A small multi-label image tagger, trained from scratch.
Model: 21.4M parameters, arch vit, norm layernorm, patch size [6, 6], layers 6, width 384.
Training: muon at rate 0.0055, batches of 384.
Rows from block 3 of a small multi-label image tagger, named by matrix and row number. Rows with one number within an expert belong to one neuron, the router's apart. Each number is 500 + 50 x the weight over its row's rms, rounded and kept within 0 to 999. All counts start at 0. Numbers have three digits each.
After each expert's rows are labels from the 100 images, of 14848, where the router gives the expert most weight on average: "responds to" is what is common among them. Only what is clearly more common there than usual is listed. The data: drawings of small networks of dots and links.
# router: slot weights (model.blocks.3.mlp.router.weight, 32x384, trained with AdamW), inputs 192-383
# up: expert up (model.blocks.3.mlp.up, 16x384x384), inputs 192-383
# down: expert down (model.blocks.3.mlp.down, 16x384x384, transposed), outputs 192-383

# expert 14
router.28:556482473531538473524596596420522428503527450444461464572375518445542495613534510529470493544440579543536480446471457426520457475613413504576464498542487575549559484490542514511489447474510421524584517397571559485458579481510488527467521548398425571458462495514381517603439509490561418435542498431547483533560462470480582505454484594497458514539572480578561496425461587500426574415513529477515539458506414472493530509519516528557495433519563549586470511538392547427627499538499528480487560512453505431537615530459465458419549476467513543511500571558468542478490453446544632479
router.29:550522466465501449595584596446497577532492359567446403465513502484446637573549515441543446499417542512546497529565480417537428422539509547488513462490515605502514501497482463510518566564544523537526521499537453501505475544514500420477434516416518519599440499497507465509462473459551485460458486424447578531617418476565425471446477497577513426488414473507552486448530629446507487456577552523446502460570443420539559481467511527498509497496508584507438458503448513558551426499510579472545514473452570477481564539499477463404536513520410542491479482452484564524529532452514500429
up.7:514518523459513510512452464514579533506447481479494464531462502491467454453485479510499585525435498593527506484595502499568521558536504541482535443510581456484461422514582511457462483533525529469484487537522461562487557493430415416522541497544456501515502455537575419403439525450487522384516376469568444509509551489484439483564492487469517438450567507583453452593587587468467355508446577460511494507563545448464580490538443478480574569401449458498561518560431512585539478466519554451520459516489512454510438574488438435537505550559490478488546485496518553515502550545469449541
down.7:517491472464529433442525475548458552494555488532433529525421541560644536490525511493507442466513521559549493462530498550520373538518587470481557554506507470503547519472445551430430481382562464504429536499513483527560544487572545532540476523396462466416528555525467514481510490439431481518455485471482441528549538535548484476405535514407495507491486421462479532515469479549427509487475449539493535524452531586606507492454522576466485437544397525530468536463541487452423531561564439423495550417480501432455521563575528578446500471522606527510440514497508482559448526524523489626
responds to: laid out on a circle; nine dots; brown dots; dot colour: purple

# expert 12
router.24:521576470497526446486413522491519491532576550446521500503438480505483475516516489441497459504439540525485532522452537507486501494566468466494553525551465408482439494524453484489516492541503521505474417440461571401463467466465361544565493579473553535537468483451505447520522438532522519478576485474573471481493442540485545489445515506537494424540535490503494525480511532444510544514494525519494508552378452467569573495502484441422562504545607538481546459472521472455482490520578498468551519527397588440494557537452419545458547486531414580480444542450448447475531478515428475462
router.25:498515448543537415517426509471502526563526509525442470510470420506471537532591453483441477516442542502500535470476510533528466524517491420433476470543512470522509565534482511426505509519522490439491367456420553412510458438479423447541421535441527506547477537435423451563483477540472508501629520437510476496432446540517550480403524536514560478541607497502463475481483480526453600509526446525500536438462484503640584517521527495442546457518575436526551468463568450459528530522509495539598467507494357459481456548514514521514499484498492579472471566406475486569492450517492481477
up.0:537460543497551502571520480579390545455499501498521434484452418507448540543487503550563494511481493536446417512475483508584482504503509556475578460537484469564499442480461483496625493456573570484519509454482560499562638475481427567474556505445575468438475476570453503475494557572550461481469546462505643504476411463409519543599524460585506501544449379500515508482488445553468514510471441592523510606455451522496523468419477434468511568478515463526539497590374469580433476476471584505548500425552470533521424552623487530434510546493429490454492517553460531494477455421513567528
down.0:520577499474433463526438541389530521501586539555429492528530633515536502509423549618488527536538535508568515486489419487417490419561514457489509455472498408510438562434494562440430572491473490483503436509468422423570443438507522505464546455477497557483541519450453506595513439495512516420595522540465464501552469454523565481406574563406448618504547506435438538477412525527526570389598561517554477469512436482527565541436529534587527553545480442519519437447582475509464503521588516573494520428497522528428511536447460423506516575510499470545501409472475496524479544503517427477
responds to: star; nine dots

# expert 15
router.30:550494424460577473480495429452508507435547333480451469478517516391413540562452470591371474477481524526520536415494534482521496486517507470460505529530441515530598507569540508497412551515556395464483468523486485555478500556558431463439480555398460568515612527434488493531512525511499491492542544479447570445498515541502486473556439507451439518545500453545454478520524577484439556459587548538521539435433430494454515478455480588545568606491452497502495505551406562469534522580554464449450401499540472434485580528498439512466532443438631518527538529509483594544491495520564510465
router.31:578406471481481486487509547438540443471571440463482484518480516471431590493490513546442492521506553512520491431527460470552482381474462444419478540519559594550485488560526548524450468534509415530593527456501514535461555611557427502453514537411413598527470495516452507509454469488528503441526496513414537482492515595508479494472488525390425492453472438581537551487445549416409551495572526517497513396480418459447493509520465593541405536501511529636517542510357566440561585506545475461380515588536515445522586556471439484448479523544508546506486513499492553543502478397565577459
up.3:529465496515500492482619468547542548515464520440486522423557434382485463571478478582438561459501532565521519448554482503539524528468396445481544456446473562478510542436483495469455511533407444530506445534536545512470510458586444518561560574474550497535435499521521472432439474586437473519439503475447521533569541493494491517497505516536514499483478476525488569428396461582488508472382535522462528567465499611478497573559512496465532483622496517535505543434362440484463438465488450465552420506548471615568501469493482534538495492514484528546461486503534409526514487483525583554
down.3:508521535498499562480492601479499501474589538540560593528571518552504402486501529513604563396502481532512507459422545538438458454558457552535471449429479532475449551492529492531515507518541557434455456570435486501457613503488568543429527496552619506501537480479420498468428435511475521488504498480516553436522475515452504472551511445477585502562531444545485449510484534503572511466525635490531437498519502466431574535516476528401477567480464467428506449488440383575519456478560490465473513496514578485514442419547604458554489433578512524347411533445552499469546501498536424578
responds to: laid out on a circle; pink dots

# expert 13
router.26:455581458436611518562469441475430516573446488477423456371529434496474566582551466481418423496505458516521552479474546539459504526651531416426480494515538448515522543567446393492525593486620518411525484582506446451497550493515439544510462584451481564574454544486425530488554427434495586493493460499561513507506502528559482433434421500565505481517466530512411467528477506579479562514479510581439522487400542483552525470516525584408545521522548495469496478515445524493543433535400513453489450507452462469504481533478424469476458446443531481513510531401526525617523474505457487573
router.27:510555512561576571527495531468463509547423468527443513440447438492470597549543480498469470442460454543503507502531486483497468565508557427489572513571476522476567584436482462528432499534432447425511399618566549466456530504442492555413460565507597601503533527513462491513542481452524522517512355432476537502467447448519486479500451445563436482538438427556521474506507448529491495500510584640524545531536530428507522390431460567496558473467538480422457497502470505464584520505509493493468529532542514511447556519494539423484476465428542518468562452394455579553502504498419546571
up.3:449537553490475525525518437391526471368437427515546513482514565485501592485470529467610471411431549450568533537527433511436423568462560482479589640423479584434521560524544518558517447512447499508424492485573499490459504529563551465457612478547591481500469501529513549493469499365497526538458591519484492475494582474402546368539521498526496413550466524609432455529602498487472555558445397460525489494534460508512435563536520538549467534528488576535515477530572477473478484443491508451481560420456496474532562540475383543565447482528510428500463494528476548601471510604439381484
down.3:489408526494501503519496458499509421530534556480528510513476544474529502565495538434489586506512455527455470519532500526452475573487466483566569501514501472480486497504473573455494542445499447463531473494421495462480499470467536596526391482581603406507442404452537508395497356554457535500531500445509436475549402645548480494479477463498409492498506534412556510432538447570496474532477532468539488535463422363522455541556415451447548485567562477482498539504490468590564640444490618480575476509484470524560599535478574443565552468525556529439567534520501457495511518428564499602
responds to: five dots

# expert 0
router.0:512462556556529534411541504471575458448474458429556533542433513533519528493526497516504505542510503506492467498538486443529559472527447464577555516476467511498562530477545530595512412432473413480516427543465497479519559523448497508493519545472548523431505405494473495587450536558489374453501430452527488456530475499477456548563519548460499446484493473476537549542460513522527449537600486517514522414514485490428407476509457542669509569438459514547499522500508450531565559509596584484448480643540552451550541442500494530438581470466563498589595456480478520480485482436604528476
router.1:454508487460517469499440521514476483483403461468466433461484531504548507422479455492519525487533488476495505399565572536418474513443553532579486602435490470455456447489406405534603534534448565529470478482464425393511520555603468489487545511492531555564507454544586483448495561441455528450414410546546589544552546484530430531500543508538463463384489486453580558577540599484584432562435430546438558555478584518504486533489455497489418572529517489568456380368530513490507478599504497482486491577510476425501481469433456454553519394518554536623561532527576522549430503476446471510
up.0:518469513430556547477523491494484536484583459387479478508449511525407510414525494472611469437594515561471561600407522549421534523597508501479462525537432398469451480448483427516456496437519564470426475544498542574523476417491485607522580461442571502501520493517566457552473521564605490474499420605399457448480485434544533517462468509590541487571516553411453535407395556487504479550548544510463535398487474509516500439415503561465546475487481571416588567500450596562485534493659480509464542372542456604437518578503596524619429550533521485424504580459415520523517509498521457401
down.0:455509580500558460498445474513511463521539517451536501593596546530562548533529414616460469405418456507497467472536518456560404472532446459513438556492466522504529484463540464547472473467460385503610530577538451523528489442439489478543547564545470493516594522553508462476354503447546503567513515461473502452521526553548433493524495459482478507507492509524477447467478484444493410446561519549531588527528511485525515474545580519466497508460494456459403445468483448514532416580545502600528400531607496579507507472540545484458537491523480518537521462493527413582457517440578500513
responds to: complete; laid out on a circle; eight dots

# expert 4
router.8:507539563441456430452490515453438544504496518496489457436471514508523533460495433534539499516500499549531494474503520533510502488473552450491494566452487410616427483523501440475517479570589520536551476483498501464497495500530533465555492519531545516532429521537470537470524506440450539494510533484559483503498569621492518503439424470559406493496523434554481536458525507440459472476510559512462479653496453479484522467533575438342439445567593489557406458478411561509524435548479464494459492476500474463503472464470534422585383454535487557485460511440540489554483481528390508487
router.9:480492507435495439514524556549426491483485498511506446447471501524521550452486430468467541499462538553494622447492557476443430518474560460474462549478523485567528438539539530495475490487506546518566462467574521417533447451507414571570459502543528491542472531486497573482487508453513506491501522520599455452495447512527522516476394465520464540508603586537405529528506495544543492491559447552500480473468482525523475528559475491338535510633574448543469507444438421462535441497507479464479492481474461507506566478393421524595509445513488526527532548491511519581478494524432476513
up.3:520488578553506456431525507539513472409597486490464492469536379520521477533597548547457511487454485580532491502477505442539432454587509456488515525514370457497463584444446598495358586572536467451340504469511547510430469529515526461527455577457430536371471631468493428468530523521486486471460425431445448558478486509573478444506499505509482528509498476431537467519600436553396533492605465566436530450506484402465477519493516445496488451515545539523609509539357523537539495524549505477499547510559618630440440559464495523446492522516510471504488510489485429495543519516462535507
down.3:434433417480472486489441480432493553542516523512514491439529570492425539422416521502497533517436457615450494443500505538498429527405494527524439537520483622521454515481478532479492490444545531541507453518467350556521501553495536526470475466487398500562437492522505506563424476531583539397540523492567524536467521464464506567499458502516515544437501410499508491559453452538553491522547496473536529488534489552613519497538385525366494496436512488445435499480521587448450617505525518470550482545457468526506462466564557527516609567503557529473565507521487435484503405566491425471
responds to: nine dots; complete

# expert 3
router.6:456535488502673483480527579448500517447566442454449415498456543484481590548444520534526530526530570519527537591516497489543481507549415515491508595531505533502493528453443523549527377494487496516556485553547511447510508501502474491481551443451479480560459514506457467504507473493416456468555486506526458511518446451510546468498573420514550488514530432536555461491423504483446562598485511485454478483577517395524461586622488491481510520483424530591588573507431591690591518428539525431571443541450410452549561536490440445430543396546500581500551477483551403458551507386563608508
router.7:514616519475543576495580486433455558532509416492480431437470459475561535559476416449434505511522489478605575525515573497492541593512467502510506518456506527448511511530505461508484527502550455431523320606549448455538592468517469490518498529381540489550531501484493492501511484442447512532625406425442469418519476542535457473462466467481479455468504449554460440465528517567510521536516522543546545508489548403536521507435474546510499454410531480514502449532409539610631502541381442524477438511476461463545544501605430512454501468486504507464517454476499493507493524484531512493
up.0:388503474499593530411501502427505488449437493497483461517508517581493639475443497465491496524520418451435669531568488466399461472448517451490465513459508569562500455596468520378506539411458536487559554512517473395542514401451487558412533520506510449527481465471500449447587452463535442485522568620425523536571612474493475424499535485501553542455551464486453559518560544498486492512388526541467459529534504565449504532474405479466508576652419457485627539504543580558507554448510515548471481494482476546517477512570530478461453536600541450555460453468405528434585436501459504570
down.0:543557495507427490540484588423414486556591517461383462597512521463475480500496537526542553532585507562481562510454463465526511457527538490475456522459453521439568514453568519560422416554449465355492507483453604468512458546469478551439520581524527535503499520528521447489424533489457530583475539496512490538548520458527469469518495413565554524425419396497548564483512456452428557477484515459487534460552493377556501568461569510491573347501481424520467526484475479540540442474591476485549489490463554537459444425505463500486486551548425575420570533512506550456473486431524464510
responds to: laid out on a circle; six dots; teal dots

# expert 8
router.16:560396518502495527474427490451420495442477513498532466534481420544566528453440474521487461450504461482591509502435520580463537377556524508451524390494539477516512575424576547585526501453524424630614512664435569434514415519481413518381560502549496496470505467544565600477513411558554479516478469465473480454498410446468477532544455495526478612476590454562458502407444471545424525486496553432566551541545545485480496500527452490506501491536515486520490644445447504563466497412517507484443455518566538537468520476446383475464452441478514555512500472519532502555553515508511507539
router.17:513453569565547555436534507460557454467500469459538514543448488544540547498496487520490511496522486506508456496529472414498547480500455480552554531492491533511557553452562530555514421434494424498518455573489485478505544529454485522479536542486525516451490424504449472566436500547481378440524425487559496480533483491460445505559519504446484457501480456507536541516442515538495490549570485519517540436507493483443403487530471536624492525438469517579491517485518468539579576478608548488437447642511557466571557445507531552405583480468532472575595455472463501478500453434577535505
up.0:482490524491423400432497529583499522548479459485526432451468541427452500465497446532487489577461454582516412506466646459514458438514518518567420564513515471514449427522487528478491538492559466472533449516580574500549561584459479507447481569517553493494473584534433482468506444557528474566437454573461556409487520492537423445553503616439414492455579455492525561472539511483394598536504472465501573421529553566587463543413513448471556425502467579509557517429477516491479504512523504514563485471431439531617489467452562496532477416389464537469558571415435450522518458522528504474
down.0:512484521503403540437504560578541541433483541550434489469530478510511520505584585446522516536417461447494506551580599470444595567457376448485469512495448437521629525524397536514474536439541480491467448490511579477504536455518505545426520541438518500436501541513403505492507472524493543466589416423502636389560553436504475550534607458478467467488447536435527478543592489489497458484391508609509466462460446552502464545486463509479513572508471417572501475378497571511551530472550509538590482521503504569474518496446465457443514485509496454560477553450499513508571457479487463528
responds to: five dots

# expert 10
router.20:551411462523523461587505558502546457451489526498491519592489533483469435564515564463510525496518631490568494485378447498485495457479426601460518425517552520460501475476400626466481506444469543537494514508444543601455488472542429528521523547544352529563542512494446504457462372484540496509509527391479549544486504390511502509493562502509558502494589513572566626404566452435479518522467464466524465381512500607502540448436480483441440481497499479466544419575579507510448476552484492444503545524450549506495522524493530527460516496539421438488458620550514400499536519478558492488
router.21:514569434433448517532541506506568459411455457537459509440460438515490513609516571503467536501568565502541521450504486480474501481456467443497416461544491553457565451511448493484484549491457501458549538529542502570474448463538444474493419526525556443548434555481450599377458451489569452509524517446509538438478458487525459483405435460476499510500457585501513535460531460547495475532487531557565468436447496497511506421488509506497560478490493502468452527573531417479530440498470464498479527469491481464496553547480477499545452469518473482410524561474513557573535468449480459557
up.3:468463523485441445488568451512439476517422511524561596506465557564490527519489508475508605457435417474560401493448569468405467478497485489544501499523559410567367557514525474453563527475500502398472581444466450453372507484438546449531377539476556498558572534466583500536603507540604422521521451465536466543482546482408488434523494538482528457571506392448589418373451407520393515612478498531549577499501543434529446475601516407548405495486435444429443403563453551599461573580438434501594534488483466532527522529472534544536467518538454556593536502499479474406522504441482460493
down.3:543506528515593480514562507481515483357473546512502469469554491447437501447552527545474532544507456545395549495527420443516455451625542547593465453507487655520492529465493500483462380448534559455486413465513487500540540494536441551538510486417540507419521491548531513461528489502541542532513569432609481429483458594533497483403524485414541399483407534461475419601542565492628507449483479587470473480518515481527412533433503542451592477503494471484547518564524464413549572431527533448448624454500462452501520457548503492487520434465533478500449562528422436520555502533478482476
responds to: five dots

# expert 6
router.12:483481408496498493530449508478520485493556468490502508391562518482503532551542540428461508512471527520534513439499493575479488444413481471532507440498508546453502451499461448469548595491456501566482507546493506573505451528420491418626532545472531478506491515446491541495492487554548502480531500484492513491536528420510552522450507529496449492518533513506541554558635487463441485489495529529544462460502488504570511387395495600391463476530519515451541454517537529409525512550422472458537536493447523474453440557472513507506376530493466592503485603482529514575470460485481475481
router.13:504545487416469492461461555482496519452560536477446527460537520430488471588604458521476459500367515536476460543537516561493486454396503473548530495476504484498383448583515487521526509643553487562456508560544493463460442544526446465505518488492495553465515548473535566368521426469542510488545495498527557566521582459498543535413537492519398509478495542498510537510546503473539532516469491484560466590470457570543582460463516608382495494522532499554514513438486586468540496551348553476471473461509512506487454527519464435506352511462436506461488523483472489579506487494402539451
up.3:537532563548568543519455477524386470511526543534434478436505455477474557562537514566476466538528404492458435499496544485525532486568555453505427634607488481503509479522486524490488617490494623488541460551432398456621451504537532533509434467431460508545528381458460428453538492537478490573519471499509593531556527505494536474432435375556545453449559435526407471506496517494567522556554471552444469586551560569530540469475482609541470565508471445478473479486465476581569481563548527513524439546440502513518544538462494488391550480448505448499448516443427522530521505464469443599
down.3:454504532505493571430505516516540522529416550457510515441474500478553487489400478524513539544412485567526508456485476530482499520460556564507644452487470472441495468520485449622518504465589422499570423495445446518374438525463507546501444488440436523439538508502511498527484547507559466557447549575484436436480455503534494548461497556630465489505543436472597515457554482441513428503480546539485475431515389590526522511387446457437449404434582530485506524464498571479400503510497518411554533484531518416506467516526417485416495402601528587512438501510548473491461508480560527499
responds to: five dots; complete

# expert 11
router.22:494652443382530539569458596553536488588548493510421543396510452471431569523495461518518458546450486582630496493411528531442451325569430378447533484524539390508512486441452451492469490469488488522480499502509573480423469537506556520569581498382572488541510537483479442455466504461525467441541550514526458494455516471528520478451516600494473470569458512536567444462473459560476588432520475542518484581464605394500544451589470473487496470457524502525532576519516513505442553504486561453549538572520485391474411533558474484520489412525432470508530481464469484548528432425504522506
router.23:464570435475453578499486598435542508569519500501494520446455494422467566586424523509490330487416420571575540428451487515514468409560432436508430462562541513487457433463539497444495535496526516534522564557591558558441500551472456479440510505438506560528548502540471562464473531424590447453549547507513464478479537499439518445429494510459481473542506499531532522459514480495481542541564471475551537549491531417484531448507498502511504429408536501488482489502582542430507565484512545536559500620486387449492479497642404517515439461515443502488553539546576546522493365482526530471
up.0:396440503417591513547483468499519475480495439497523522565530581489470503500444428532507478457527458522526487519593522559533511562502482521495525520561640481457488493490521528482430516499419433527559489433525503481530463388473454469516538532476560467533556496525462481367438490490400510421478543559448483579417558515454490515508485445560431339428521564495447456461578421516592417549424574462475542448501425564529512519476482502511447496472435529629477628515598553540539499503518546510465396537604478496575478502479443459511573458494472477571528567446509427526588489411490504427
down.0:497375476547485520486660542533508519415466559521478547487524452516503554407494544460502463479495428540438519504499445427513543442470481472476451428459410551516459495502493552473559486495463479503560514490417472463440499523477519402454492508490544507493425493543401528411603504452494554506520504529503455484556602407485514525456592544573497374542486583548506512557585505477583520540566527548515445546528455509500478466525554500457471483604462464468489489443428559529567526500521527521439511471572421549394462450539509511634500522460425535396558456523509443430506455514540451487
responds to: nine dots; star; grey dots

# expert 1
router.2:496529515502662555429461445491483532485394520526433455493469534514583523426454421537479465524484526538439492402469545546461503486465522428512501488484498435493445521472455447495604500527519527520489457465500530548524560539565401453593483579536590533510569464559544468498521469506515518509523605599535481428504509529516461507550541485606475442515557504566485595525527460431615445478501474517512498444509541467521467558460413509450503509422585498533490432434436494558538470530488453572533576572502538483483506567451455451478405484522348600541577538570625503464440536520487524552
router.3:451518553555539483443423474579414537402505464496479444500606480496479512424515472508545475486549486522485422525419434531448478463519582514458492540546558458558425535473523522462466529587509535546442510482482467544597544522578357543432510566467512489536556499578517549409521486445553481517420537549478487554482503505481582509520451402578454455431592459565521555529522448483522473441482512557520492514478555454483550504529460510469520463478525477494572514452389379484586457615509453522551474511527521497440463541526387445461376502508357572507479535562550550474459544482491462514
up.3:522513539410541499513530478507454477416419428481455476458470455465550513432536478433481458423537533560550464577424522499463476430460537557483509593527478520499484463449559531441510516456443483530585554518480454448470470441480440563458578515515483523422454526578564450577442515503420491601426580543463536591517535427574481455552478447537370511450409549466487526505423465561560590502421493415447477523532497546451476487518570446577440504562520492458569481492370560560530559535558547554580545492436482476630542401462520499510468602510530444477538517484509568458465590443527563412
down.3:547548638561595533509462501478447533517487484478502468527533524438548485428578583455481475501512548546461455461503493468430541426415469547601511502556590453583552453493523504506465448559566546530477526479504525582522579569429473512539474552460551487514476515563551517521518510517488590497454520424466544488545463542450549481488496558512577447471476428470415476582471549422455473512506469510473567563499600487515451534425545513523493618461448511478443567592586483472507455400494558475491476456480499518484416440522539563480488510583422635480468513498549416398498483533633385535
responds to: chain